{
  "model": "audio-text matching model",
  "dataset": "struck, bounced, scraped and rolled objects made by modal synthesis",
  "train_examples": 78125,
  "gain_aug_db": 6,
  "n_mels": 64,
  "hop_length": 160,
  "input": "log_mel",
  "spec_augment": false,
  "win_length": 512,
  "encoder_arch": "mlp_mixer",
  "encoder_norm": "layernorm",
  "encoder_norm_position": "post",
  "encoder_activation": "gelu",
  "encoder_mlp_ratio": 4,
  "encoder_parallel_block": false,
  "encoder_inner_norm": false,
  "encoder_drop_path": 0.05,
  "encoder_patch_size": [8, 8],
  "encoder_conv_stem": false,
  "encoder_layers": 6,
  "encoder_width": 192,
  "fusion": "cross_attention",
  "tokenizer": "char",
  "vocab_size": 28,
  "fusion_encoder_width": 256,
  "fusion_encoder_layers": 12,
  "fusion_encoder_norm": "layernorm",
  "fusion_encoder_norm_position": "pre",
  "fusion_encoder_activation": "star_relu",
  "fusion_encoder_mlp_ratio": 3,
  "fusion_encoder_head_dim": 64,
  "fusion_encoder_fused_qkv": false,
  "fusion_encoder_bias": "none",
  "fusion_encoder_qk_norm": false,
  "fusion_encoder_parallel_block": true,
  "fusion_encoder_inner_norm": true,
  "fusion_encoder_positions": "rope",
  "fusion_encoder_cross_attention_every": 1,
  "init": "trunc_normal_002",
  "residual_init": "none",
  "optimizer": "normuon",
  "muon_scale": "original",
  "learning_rate": 0.0085,
  "momentum": 0.85,
  "nesterov": true,
  "orthogonalizer": "newton_schulz_5",
  "adamw_lr_other_params": 0.0026,
  "max_grad_norm": 5.0,
  "max_steps": 2500,
  "batch_size": 64,
  "epochs": 2.0,
  "lr_schedule": "cosine",
  "final_lr_fraction": 0.1,
  "warmup_steps": 500,
  "weight_decay": 0.1,
  "adamw_weight_decay_other_params": 0
}
Rows from block 8 of the fusion encoder of a small audio-text matching model, named by matrix and row number. Rows with one number belong to one neuron. Each number is 128 + 32 x the weight over its row's rms, rounded and kept within 0 to 255. All counts start at 0.
After each neuron's rows are labels from the 100 texts, of 14976, where the neuron reaches its highest value: "tokens" is the input token at the peak. Only what is clearly more common there than usual is listed. The data: struck, bounced, scraped and rolled objects made by modal synthesis.
# fc1: MLP up (fusion_encoder.blocks.8.mlp.fc1.weight, 768x256), inputs 52-103
# fc2: MLP down (fusion_encoder.blocks.8.mlp.fc2.weight, 256x768, transposed), outputs 52-103

fc1.653 [124 101  87  71 126  94 142 185 143  87 105  94 151 119 142 146 136 127 145 104 125 116  63 116  77 185 143 150 140 180 159 116  99 164 126 130 165 138 167 148 131 107  94 102  67  82 129 127 130 139 102 111]
fc2.653 [118 189  85 109 165 129 200 164 156  71 100 144 118 145 118 136 192 121 128 176 209 127 121 153 152 101 132 118  96 103 120  97  98  91 114 104 105 102  85 186 145 127 152 175  98 139 138 107 183 104 131  97]
tokens: "d"

fc1.253 [171 103 126  87 123 110 126 104 104 130 118 130  88 112 150 132 109 129 155 123 138 105 119 156 148 158 150 123 117 114 108 134 121 142 120  93 107 152 140 144 138 127 129 138 101 103  69 179  99 152 145  34]
fc2.253 [149 104 145 155 136 101 145  88  98  72  93 157 131 144 101 134 171 142 108 115 156 103  98 179 186 130 150  76  58  95 152 109 149 122  85 164 115  94 109  99 136 165 141 104 174  93 130 145 134 156 166 148]
tokens: "<end>"; "g"

fc1.346 [124 171 170 143 166 114 104 114 129 157  77 107 137 176 130  94 113 154 124 162  72  78 145  84 144  93 169  39 141 183 103 156 152 138 119 141 136 104  79 208 134  79 125 120 108 135 156 123 141 104 128 148]
fc2.346 [134 151 146 143 143 145 111 146 179 138 202 128  72 127 147  92 138 119  72 107 167 102 135 125 174 138 112  67 117 122 160  92 147 111 138  54 104  92 161 135 166 112 137  82  99 123 104 152 120 128 142 104]
tokens: "q"

fc1.271 [154 128 122 143 137 111 155 184 153 143 124 165 151 122 130 188 139 127 176 152 131 151 170 118 137 126 198 115  69 179 101 126 131 142 151 131 125 127  90 136 115 191 133 102  40 135 168  89 175  79 121 109]
fc2.271 [130 139 113 140  87 154 113  89 175 131 123 123 105  97 113  98 148 118 147 101 114 129 138 164 109  69  73  84 137  96 157 130 126 112 101 123  82 100 134  71 104  83 138 178 138 168 132 132 125 102 124 124]
tokens: "t"

fc1.610 [166 145 149 135  85 145  28  97 145 146 191 115 147 201 117 109 132 116 149 117 112 114 159  93 122 143 163 155 104 127 122 162  64 105 125 165 139 110 123 127 164 143  70 153 165  98  82 135 118 143 168 112]
fc2.610 [156 166 130 127 123 142  90 130 114 114 156 141 123 144 165 111 170 192  93 195 118  95 160 125 176 189 136  88  45 103 101 116 143 146 142 177 118 149  78 183 132 132 145 101  85 121 159 106 127  93 134 139]
tokens: "o"

fc1.294 [ 89 193 119 140 148  88 144 112 151  98 120 133  64 122  95 124  85 120 119 151 144  95 193 145 130 157 138  90  98  85  95 149 156 199 126 117 107 160 121 134 125 156 129 121 130 136 151  94 103 127 133  92]
fc2.294 [162 149 153 138 110 152  91 124 175 127 127 133 123 154 159 130 136 102  94 105  92 143 127  97 128  81 143 114 175 128 137 216  96  81  97  46  89 103  92 179 155  74 104 147  87  96 131 144 142 124  86 184]
tokens: "q"

fc1.139 [155 144 123 118 109 112 138 113 132 149 152  71 111  93 122 122 136 141 118 192 126 189 121 116 117 122  56 192 126 197 169 142 139  68  86 148 178 144  88 121 150 214 186  75  47 131 112 159 115 184  57  88]
fc2.139 [118  94 104 113 126 187 117 164 109 131  96 157 129 153 123 146 124 130 161 174  97 124 144 152 125 157 235 187  79  62  87 121 118 115 133 145 161 130 111 123 125  90  99 129 183  79 161 171 111 111 188 184]
tokens: "g"; "m"

fc1.185 [108  99 148 141 143 139 137  93 177 123  94 162 157 158 141 156  78 173 130 142 117 120 131 108  96 157 106 120  74 189  85 198 175 150  63 138 131 138  88 140  96 121 192  31 110 129 171 119 141 144 108 116]
fc2.185 [159 117 123 153 136  89 107 119 137  73 187 142 107  92 183  88  96 128 100  92 158 143 112 147 102 149 143 167 159  91 109  65 106  78 159 147 132 120 152 105 170 133  98 197 164 113 131 106 105 134 111 178]
tokens: "b"; "l"; "p"; "q"

fc1.534 [124 127 123 139  62 121 151 130 124 144 141 154 159 115 131 155 134 165 117 249 136 177 178 146 207 154  70 146  82 104  82 104 170  95 141 175 148 140 148  96 122 151 129 120 144 141 157 104 138 109 114 143]
fc2.534 [125 102 116 110 168 174  81 131 132 114 114 193 130  79  91  66 108 143 147  90  89  94 100 110 141 152 145 122 216 123 175 110 148 203  85 186 116 137 100 140 114 179  92 155  93 161  76 106 134 147 134 132]
tokens: "e"

fc1.531 [137 118 153 113 107 153 169 147 122 182 131 139 142 137 155 138 135  71 133 139 162 145 133 134 142 140 108  59 139  76 154 103 152  97  79 159 157 153 103  97 140 154 196 178 163 158 119 122 111 144 119 188]
fc2.531 [174 145 135 143 129 103 143 194 173  55 140 125 125 186 114 157 111 205 136  98 117 145 163 181 107 112 117 200 101 126 117 159 125 130 168 109  78 106  51 131 137  91 111  77 101  84 128 107 115  86 134 110]
tokens: "l"

fc1.207 [ 93 120 186 131 110  95 204  68 144 156 132  82 101  28  95 107  45 125  71 167 131 131 125  94 175 172 125 113 191  92 135  88 107 138 156 177 139 133 119 132 161 135 144  91 131 143 123  75 179 148 119 152]
fc2.207 [124 157 148 153 105 150  84 182  82  58  86 147 119 160 107 151 121 139 207 123 119 141 107 168  79 144 101 157  71 165 105 110 137 169 114 122 143 137 131  85 117 122   2  91 107 140 142 100  69 121 165  86]
tokens: "r"; "v"

fc1.567 [109 184 116 132 156 132 155 183 127  97 127 196 138  41 109 125 121 133  91 174 199 140 149 134 185 168 150 101 122  69 123 185  82 124 171  98  62 154 133 120  80 104 127  79 114 153  85  69 177 135  83 139]
fc2.567 [ 88  50 115  96  85 150  86 115 161 124  95  82  87 156 151 160 117 106 136 158 108 103  91 117 107 119 107 147 180 159 102  92 152 170  83 147 189 135 163  61 127 117 123 203 132 135 135 147 131 151 195 153]
tokens: "l"

fc1.362 [121  91  95 113 118 128 114 121 121 124  89 141 160  95 138 150  87 147 111 180 111 136  35 138 152 110 138 145 171 116 140  94 178 186 142 111 152 161 111  93  63 163 114 163  91 139 132  82 157 153 149 145]
fc2.362 [145 126 171 137  43 118 112 134 145 115 133 169  81  71 161 150  74  71 158 131 120 131 157 106 146 161 144 138  71 108 118 127 150 127 148 140 124 118  85 133 183 106  91 120 153 132 148  80 149  72 136 130]
tokens: "h"

fc1.493 [109 138 129 124 119  93 107 129 173  68 128  96 150 135  81 149 113 159 143 115 100  84 168 122 115 138 141 164 104 125  96 132 138 121 143  96 181 120 133 137 122 178 120 133  88 136 171  71  83  99 118 165]
fc2.493 [146 140 107 108 186 148 136 173 167 132 119 145 142 147 148 129  96  80 104  75 174  97 107 153 126 139 128 109 158 147 158 127 155 136 108 114  85 187 137 149  92 119 123 168 122 119 126 169 141 128  86 133]
tokens: "p"

fc1.580 [148 140 153  96 125 159 119 117 107 124 103  63  85 164 144  82 125 135 124 185 130 109 110 135 135  89 105 177  73 159 152 160  93 208  97 120 117 106 122 125 108 118 154 121 152 148  85 116 147 178  75 142]
fc2.580 [169 138  34  90 127 103 128 147 118 151 143 167 165 151 148 111 159 120 160 115 133  74 146  88 116 151 162  72 145 153  79 141 112  98 177 135 177 154 129 182 130 135  88 180 132 144 123 130 149  96 164 146]
tokens: "a"

fc1.354 [102  55 115  85 119 130 115 142  91  81 112 120 138 144 173 111 104 149 150 129 167 132  77 140 105 125 114 109 132 141 144 118 158  95 165 149 174 206 121 135 107 201 119 135 107 126 205 134 146 158 101 112]
fc2.354 [144 150 136 142 131 166 171 122  84  82  74 119 129  79 112 115 101 155  99 134  99 119 166 111 173 160 172 172  97 130 107  99 138 195 100 168 122  99 116 141 139  67 120 122 147 112 145  78 152 115 114 131]
tokens: ","; "m"

fc1.159 [ 70  57 105  73 129  92 109  70 105  64 162 148  73 156 111 162 168 116 153 142 131 152  31 105 146 175 129 121 104 156 136  82 102 178 137 142 157 131 147 122 131 134 110 114 100 116 146 107 120 158 109 133]
fc2.159 [154 108 129 136 135 105  91 161  94 129 119 144 152 142 174 144 108 130 117 105 147 133 168 105 203 136 150  79 160 121  62 130 133 169 169 159  69 158 112 116 159 178 136 121 109  87 127 141 154 122 158 130]
tokens: "h"

fc1.498 [112 160 155 169 113 143  97  88 177 118  70  99 109 140 119 159  97  97 100 121 137  85 127 181 126  93  93 117 215 146  99 121 123 124  79 103 160 128 129 153 160 101 125 211  94 161 125 120  95 105 131 141]
fc2.498 [117 157 167 193 102 177  61 157 129 140 136 112 106 103 130 112 158 165 167 107 110 122 123 104 110 124 131 116 103 212 119 178 147 176 127 115 170 103 150 144  33  93 128 158  95 128 153 155  50 147 136  97]
tokens: "p"

fc1.190 [164 144 150  64 167 122 158 192 159 161 126  95  81 123 117 103 185 132 104 198 167 119 132 176 174 152 110  65 114  89 118 114  94 121 187 134 159 115  91 162 137 153 166  85 164 135  86  98 197  85 141  83]
fc2.190 [ 79 112 135  88 140 131  73 124 141  62 128 123 108 135 189 117 121 136 139 114 163 146  90 103  50  60 113 122 108 158  76  93 159  85 124 133 166 169 131 116 125 150 116 142  90 129 119 159 129 130  67 164]
tokens: "a"

fc1.42 [189 143 132 139 118 149 140 157  88  90 112 164 163 162 195 164 176 106 192 119 139 185 193  70 156 122 146  88  94 148 137 148 142  38 196 132 164  87  79 159 122 124 154 186 106 147 132 123 157 117 102 134]
fc2.42 [ 78 203 119 108 159 155 114 125 226 172 178 124 147 132 129 179 117 116 125 117 144 100 101 137 155  90 143 156 141 144 107  88 175 141  88 136 164 162 140 107 146 125  90 102 149 113 148 145  97  82 122 156]
tokens: "l"; "s"; ","

fc1.229 [192 148 157 117 119 121  75  98 165 128 170 113 153 172 126 126 167 138 105 144 106  52 142  63 157 105 166 123  80 128 128 170  67  83 144 185 101 103 147 145 161 152  72 140 178  60 105 101  90 176 174 150]
fc2.229 [150 142 102 145  89 115 106 145 107 121 133 149 113 166 161  97 187 189 131 163  91  78 191  92 169 191  96  94  50 131 118 118 130 146 139 164 133 116 127 179 149 141 131 103  89 114 137  89  84 111 112 132]
tokens: "o"

fc1.650 [170 120 177 145 147 116 153  99 117  41 139 130 118 120 118 138  91 131 161 136 118 121 153 110 111 143 169 120 128 125  97 138  87 133 150  86 146 144  93  60  90  91  81  97 112 138 143  89 111 150 101 133]
fc2.650 [ 42 168 107 153 120 147  76 134 116 131 135 159  82 104 124 159  98 153 158  51 188 165 158 142 109 116 194 127 121 149 117 101  54 165 135 100 136 138 159 128 129 152  82 139 109 117 123 117 148  53 115  95]
tokens: "r"

fc1.460 [ 37 191 129 119 107  96 170 111 156  59 121 137  75 156  79 169 147 159 112 109 103  79 124  96  67 107 120  75 159 155 103 152 177 178 152  63 154 147 112 119 173 156 117  93  67 147 147 133  84 118 121 128]
fc2.460 [182 163 139 115 177 122  86 126 190 115 124 152 153 120 181 121 101 105 137  70 118 120 121 125 168 135 135 169 126 139 140 196 123 112 145  97  47 126 122 179 157  91  97 177 134 108 139 120 154  93  85 163]
tokens: "q"

fc1.497 [135 119 104 148 140 160 141 150 140 132 114 126 215 181 138 143  60 139 150 127 129 135 120 113 126 119 104 137 174  85 151  98 176 154  93 133 152 127 130 108 111 127 191 152 169 173 151 104 169 147 120 114]
fc2.497 [206 146 124 104 112  97  91 151 183 111 149 143  85 121 144 115 174 132  86 121 189 139  95 140 129 167 132  89 125 138 125 177 133  87 129 157 118 192  82 106 151 130 187 194  97 165  73 159  95 107 120 132]
tokens: "l"

fc1.716 [183 136 110 167 143 123 173 121 113 127  99 144 162 111 187 151  72 147 152 118 171 157 192  94 115 180 114 168 112 112 113 121 135 164 149 141 106 143 109 117 129 144 117  88  51 162 205  94 135  83 108 144]
fc2.716 [157 154 131 114  94 124 173 147  98  91 142 137 139 113 119  78 175 168 130 168 138 111  90 175 159  71 130  93  89 172 131 152 109  98 118 138 118 139 113  76  94 161 133  88 145 133  97 164 157 203 115 102]
tokens: "<end>"; "d"

fc1.109 [102 149 157 131  97 147  78 141  60 122  81 108 114 181  84 136 116 135 127 136 113 106  92  88 135 101 124 121  98  86 141 199 161  88 158 120 164 159 165  65 136 119  69 164 159 102 155 143 151 133 120 114]
fc2.109 [ 71 140 115 141 106  56 114  55 100 112 155  93 143  91  91 161 186 135 119 145 180 117 124 175 124  93  76 102 134 188 127  95 132  86  73 183 142 106 126 106 112  60 114 135 149 156 102 171  65  96 158 119]
tokens: "g"

fc1.360 [151 175  69  71 103 144 159 125 154 185 127 127  22 127 151 159 163 124  87 108 141 105 139 145  96  96 148  79 120 159 172 146 145 145 117 152 115 112 117 171 157  78 136 115 153 125 128 154  71 122 151 126]
fc2.360 [123 151 170 136 184 162 102 105 202 134 147 160  83 127  77  90 167 116 117 155  86  73 111  93  73 150 115 113 192 164  72  72 113 133 108  86  74 114 155 123 168 113 132 163 141 233  72  96 159 114 126 134]
tokens: "q"

fc1.687 [ 75 129 194  89  96 109 141  67 132  84 151 107 140 135 136 131 128 151 135  96 103 117  95  69  75 138  90 129  55 155  39 148 150 169 101 113 161 114 122 125 146 118 172  31 109 105 147 139 110  95 126 144]
fc2.687 [156 122  70 136 120 185  68 168 133 142 140 156 112 114  71 139 106 101 129 145 166 130 105 190 132 121 175 112  81 130 145 117 158  77 180 155 121 165 110  88 150 100 162 225 142 152 109 126 180 132 112 161]
tokens: "t"; "h"

fc1.50 [136 115 112 117 171  95 111  77 124 174 142  97 144 120 130 166 112 111  73 117 105 117 159 106  66 201  83 118 152  83  81 150 122 109  90  70 122 156 171 127  84  65 137 148  95 123 127 123 109 114 124 148]
fc2.50 [101 105 136 169  55 125 170 210  96  87 136 127 147 167  85  54 124 131 146 101 151 127  76 177 163  83 173 143 120 126 117 162 116 120 126 185 120 118 128 159 188 161 107 110 129 124 164 128 140 169 113 162]
tokens: "g"

fc1.696 [186  81 158 120 107 133 145 125  31  82  89 169 153 162  87 118 145 147 117 135 160 127  98  98 140 145 152 122 116 105 121 142 103 161 117  89  90 166  97 138 147 151 128 166 149 141 135 148 186 185 135 104]
fc2.696 [153 184  89  87 115 109 147 115 112 191 101 110  71 181 152 146  96 115 156 127  70  89 107 103 142  53 113 140 167 147 139 109 142  82 132 147 151 130 116  91 119 110 100  86  83  91  87  81 102 142 114 197]
tokens: "<end>"; "m"

fc1.673 [132 156 113 135 183 136 120 123 168 194 126 152 169 140 198 112 132  99  85 126 131 145 155 117 139 177  90  72 129 167 100 113 133 153 113  76  93 115 121 109 134 148 117 119 142 146 126 138 182 124 104 139]
fc2.673 [136 112 126 131 133 152 201 163 175 125 169 121  69 147  90  77 147 134 135 130 127 138 127 164 183 114 197 213 184 101 115 109 140 144 132 123 114 139 115 200 100 157  90 115  98  97 124 161 116 147 129  96]
tokens: "p"; "g"; "w"

fc1.200 [ 90 127 145  56 158 163 179 119 155 123 112  71 169 164 139 112 138 137 151 130 129 154 123 118 127 139 105 108 109  91  73  88 103 170 115  87 104  89 102 127 120 129 105 139 163 123 121  90 153 141 112 164]
fc2.200 [146  96 151 105 141  58  79 105 121  72 121 194  94 113 101  82 131 157 101 133 132 107 101 153 144 135 109 157 144 115 145 193 149 139 137 168  92 115 168  80 170 142 167  95  99 179 157 143 163 113 125 122]
tokens: "p"

fc1.450 [118 160 149 116 175 201 105 170  99  55  89 136  97 118 197 129 175 144 166  65 170 217 115 101 110 117 127 143 165 143 106 165 140 152 130 157 187  87  70 126 149  96 157 181 119 137  48 101 156 146 166 111]
fc2.450 [178 139  90 138  59  79 136  91 143 152 152 190 122 138 175  68  88 104 126 182 126  85  69 117 126 127 141 111  88 160 165 150 127 151 190 116 146 162 141 186  77 133 162 155  88 123 195 137 128  54  97 123]
tokens: "a"

fc1.39 [116 130 156 119 182 137  99 150 172 140  99 156 180 149 140 135 150 121 178  91 180 144 163 139 153  77 155 146  11 115 123 153  81 197  97 166 129 116 131 110  99 151 113 163 157 117 111  82  88 142 146 197]
fc2.39 [137 136  72 109 134 144  99  88 107 172 140 144  95 106 125 100 144 182 184 121 129 133 158  95  94 124 104 141 198 133 160 146 101 176 128 112  79  89  73 116 133 153 146  94 139 115 108 112 131 142 120  91]
tokens: "o"

fc1.149 [107 171 118 117 109 173 103 120 170 126  99  46 143 152 106  83 126 102 121 108 187  86  76 163 190 143 144 133 118 131 136  90 119 107 138 160 154 130 106  96 127 211 112 185 103 145 155 196  94  88 196 136]
fc2.149 [ 85 165 154 178  98 158  93 125 156  73 124 129 145  67 127 118 159 148 161 115 156 119 172 109 132 133 174 124  97 161 197 138 136 148 107 107 157 112  71 100  79 134 156 170 141 116  83 147  78 144 127 170]
tokens: "b"

fc1.507 [195 111 128 161 116  90 170 102 121  62 129 165 113 168 111 114 135  86 129 114 107 128 110 115  97 146 138 141  90 185 141 108  85 110 131 165 155 127 142 127 140 157 146 138  76 161 176 109 141 120 119 119]
fc2.507 [ 38 149 141 106  98 106 111  66  84 143  97 127 161  96 118 156 190 155 210  97 165 149 119 149  95 114  78 100 122 104 173 110 143 189  85 174 105  97 118 130 117 186  99 131 119  97 151 130 120 140  77  91]
tokens: "<end>"; "r"

fc1.283 [174 167 130 152 117  81 161 157 174 151 147 127 145  95 176  72 150 162 163 175 132 136 144 116 118 121  93 101 105 157 130  97 188  95 162 147 172 127 130  80 113 156 121  88 146 125  94 104 153 117 108 133]
fc2.283 [110  78 134 164 123 114 141  95 137 146 149 101 141  72  91  96 121 144  88 142 103 112 111 137 172  84 132 173 141  94 113 109 134 185 128 166 112 150 117 144 177 180 107 127 148 132 165  98  84 151 132 151]
tokens: "e"

fc1.694 [164 175 138 172 144 138 111 173 166 128 123 125  79 144 171  95 167  99 193 130 143 143 139  82 146 115 123  99 144 108 116 162  70 174 131 158 155  87  51 149 102 154 110 167 142 123 108 118 175 135 116  92]
fc2.694 [203 137 101 116 106 113 138  96 123 111 127 101 168 141 190 107 144 102 149 180 143 134  99 134 179 144 135 139 138 135 117 149 131 152 134 123 128 132 138 163 130 131 118 195 149 107 122  89 133 147 141  55]
tokens: "a"

fc1.181 [103 107 115 140 146  92 144 145 214 164 116 125 182 124 162 151 133 115 136 131 146 146 131 110  77 118 109 115  96 180  97  89 169 130 118 192 170  66 128 132 124 194 151  64 132 117 111 107 129  84 138 144]
fc2.181 [154  97 174 142 145 104 147 129 131 150 163 157  68 133  95  61  69 137 109 120 157  96  98 130 146 154 108 152 175  44 103 142 104 118 200 182 113 186 172 100  99  96 138 166 129 142 126  98 130 136  45 159]
tokens: "a"; "b"

fc1.46 [154 149  74 107 134  95 145 183 127 124 127 151 192  99 127 114 125 155 133 115 114 137 120 175  89 143 157 105 174 170 181 119 134 133 132  84 136 146 117 152 155 134 125 107 114  89 100  91 116 116  78 125]
fc2.46 [153 125  97 126 191 118  92 129 137  45  56 153 125 125 154 149 135 114 143 174 154 110 125 113 125 139  72 110 115  87  97 150  92 146 129 123 126  72 153 129 142 145 142 194  68 155 122  86 143 115 109 118]
tokens: "d"

fc1.569 [147 135 134  84 140 157 193 192 159  89  90 184 158 103 142  95  93 131 124 132 109 129  91 154 102 178 146 118 106 186 142 115 156 180 148  94 106 123 146 124 155  87 132 155 136  47 128 107 130 187 133 103]
fc2.569 [159 119 127 187  76 141 101  44 149 134 148 134 105 150  93 123 158  78 158 128 149 117 154 152 168 109 101 143 155  77 117 130  87 116 143 101 117 187 149 138 131 148 100  85  74 187 116 104 137  62 131 128]
tokens: "b"

fc1.481 [162 124 163 162 118 102 148 129 122 132 110 140 136 192 107 127  82  77 179 134 118  59 102 142 101 135  95 169 124 128 170 169 139  82 103 120 127 149 102  98 100  80  76 152  95 115 177 130 146 111 173 145]
fc2.481 [ 73 104 114 145 160  62  88  62  72  86 177  92  56 115 109 150 138 118 186 165 161 136 171 120 103 119  77 137 153 139 151  94 111 129 111 124  78  91 153 122 160  92  72 114 125 174 109 151 126 132 125 113]
tokens: "t"; "s"

fc1.237 [ 84 155 135 115 197  93 167 113 119  81 143  81 115  77  89  79 100 111 162 119  81 111 156 130 169 114  84 149 137 119 182  94 129 148 170  77 187 175 177 137 137 124 139 113 100 113 100 159  79  99  91  97]
fc2.237 [131  80 150 150  79 151  90 192 130  95  72 106 111  97 143 214 127 135 142 143 162  85 135 140 117 168 153 127 145 115  37 135 102 103 130 164 133  92  88 122 134 124  85 127 174 147 155 136  75 111 131 147]
tokens: "g"; "l"; "w"

fc1.642 [141 120 135 119 142  85 130  83  53 169 128 133 176 108 164 111 108 172 125  99 105 133 161 129 104 117 129 149 118 165 106 169  76 132 144 179 123 137 169  80 159 125 149  75 100 115 148 119  73 152 113 143]
fc2.642 [164  98 161 198 176 129 130 180 129 133  97 154 132 138 132 135 131  70 172 125 151 189 114 160 132 146 167 180 135  94 128 135 156  79  81 101 136  91 107 169 100 146  86 165 123 224 124 146 161 135 112 140]
tokens: "g"

fc1.298 [ 96  83 140 111 114  98 133  91 117 149  89  91 124 129 180 113 119 116 106 172 158 133 151  83 171 112 115 145 174 140 171 200  85 111 124 130 178 119  95 114 145  82 114 158 120 143  63 123 160 158  70 118]
fc2.298 [109 166 133 135 105 127 173 135 169 156 116 146 145 165 169 138 150 111 118 133  99 128 177  92 161 160 159 117 166 140 119 152 125  83 155 138 113 120 174 171 178 124 123  89 105 149 137  94  66 121 148 153]
tokens: ","

fc1.644 [ 86 170 139 153  96 124 127 169 200  66 152 104 167 105 138 128 125 107 134 121 103  97 129 106 149 181 130 158 124 165  66 153 121  81 135 107 156 111 132 173 176 170 182 127  82 152 150 140 159  75 111 139]
fc2.644 [141 120 144 150 105 162 108 131 152 118  94  95 142 115  90 120 156 175 108 129 110 146 132 181  94 131  99  84  96 143 161 123 178 159  39 146 133 140 152 142  52 143 130 157 106 107 114 170  99 123 126  83]
tokens: "p"; "l"

fc1.680 [167  91 130 199 160  65 145 114 103 103 104 111 155 121 164 142 123 125 141 142 149 164 160 179 157 132 117 131 164 130 170 100 146 139 113 138 121 168 134 193 140 147 186 143 122 104 172 168 156  87  98 186]
fc2.680 [ 70 184 173  73  69 127 181 114  98  98 130 112 177 140 129 119 120 146 129 123 121 156 129 131 149 177 171 166 104 133  92 165 153 119 137 152 184 115  94 116 127 123 163  88 124 125 104  85 131 158 182  98]
tokens: "t"

fc1.369 [172 129 126  93 111 158 159 146 109 107  86  60 132 186 129 167 231 117 140 175 131 158 118  99  58  91 108 144 152 103 133 140 142 198  84 177 113 129  63  95 104  95 119 171 170 143 113 130 144 170 179 120]
fc2.369 [154 186 133  83 148 130 115 167 115 119 134 185  89 122 121 125 105 116 120 104 146  98 129  80 103 137 139  51 135 170 163 144 134  59 195 114 183 107 197 134 167 127 147 111 106 135 131 131 133  82  59 109]
tokens: "<end>"; "f"

fc1.600 [ 81 119 153  77  76  89 176 143 106  90 157 123 116  77 130  81 170 190 148 141 135 130  69 115  81 127 108 120 187 154 125 107 133 119 201 145 131 143 154 123  84 163 147 111 121 123 159 133  76  94  85 137]
fc2.600 [133 172 134 124 158 172 129  65 139  83 111 135 154 129 123 151 115 146 101 198 139  85 131 102 136 124 141 135  45 142 173 196 108 116 104 170 128 155  67 124 194 156 159 106  74 108  84  75 138 117 172 135]
tokens: "<end>"

fc1.731 [113 160  96 143 145 117 177 158 146 107 123 120 119 112 134 135 124 155 150 164 145 175 190  64 169 158 138 145  78  98 130 140 146 136 144 129 112 162 110 133 127 114 140  89  79 140 107  88 186 102  83  91]
fc2.731 [197 128 113 175 119 143 170 168 168 126 111 175 157 127 149 138  96  91 121 117  86 161 106 149 171 161 159 178 107 104 118 132 107 117  85 111 105 136 120  93 100  76  91 105 149 134 170  93 127 168 137 136]
tokens: "b"; " "

fc1.485 [147  95 153 130 177 129 145  52 112 139 132 172 136 124 141 127  80 158  81 138  90 155 115 125 114 163 162 123 127 137  88 210 129 108 142  51 133  78 118 109 164  83 106  77 143 158 135 150 136 152  98 111]
fc2.485 [104 146 120 125 139 157 184 169 165 115 128  78  79  77  42  77 151 102 120 109 169 139 125 136 140 120 149 191  87 133 144  67 130 153 101 141 100 155 133 145  84 173 133 147 130 139 144  72 153 179 185 156]
tokens: "g"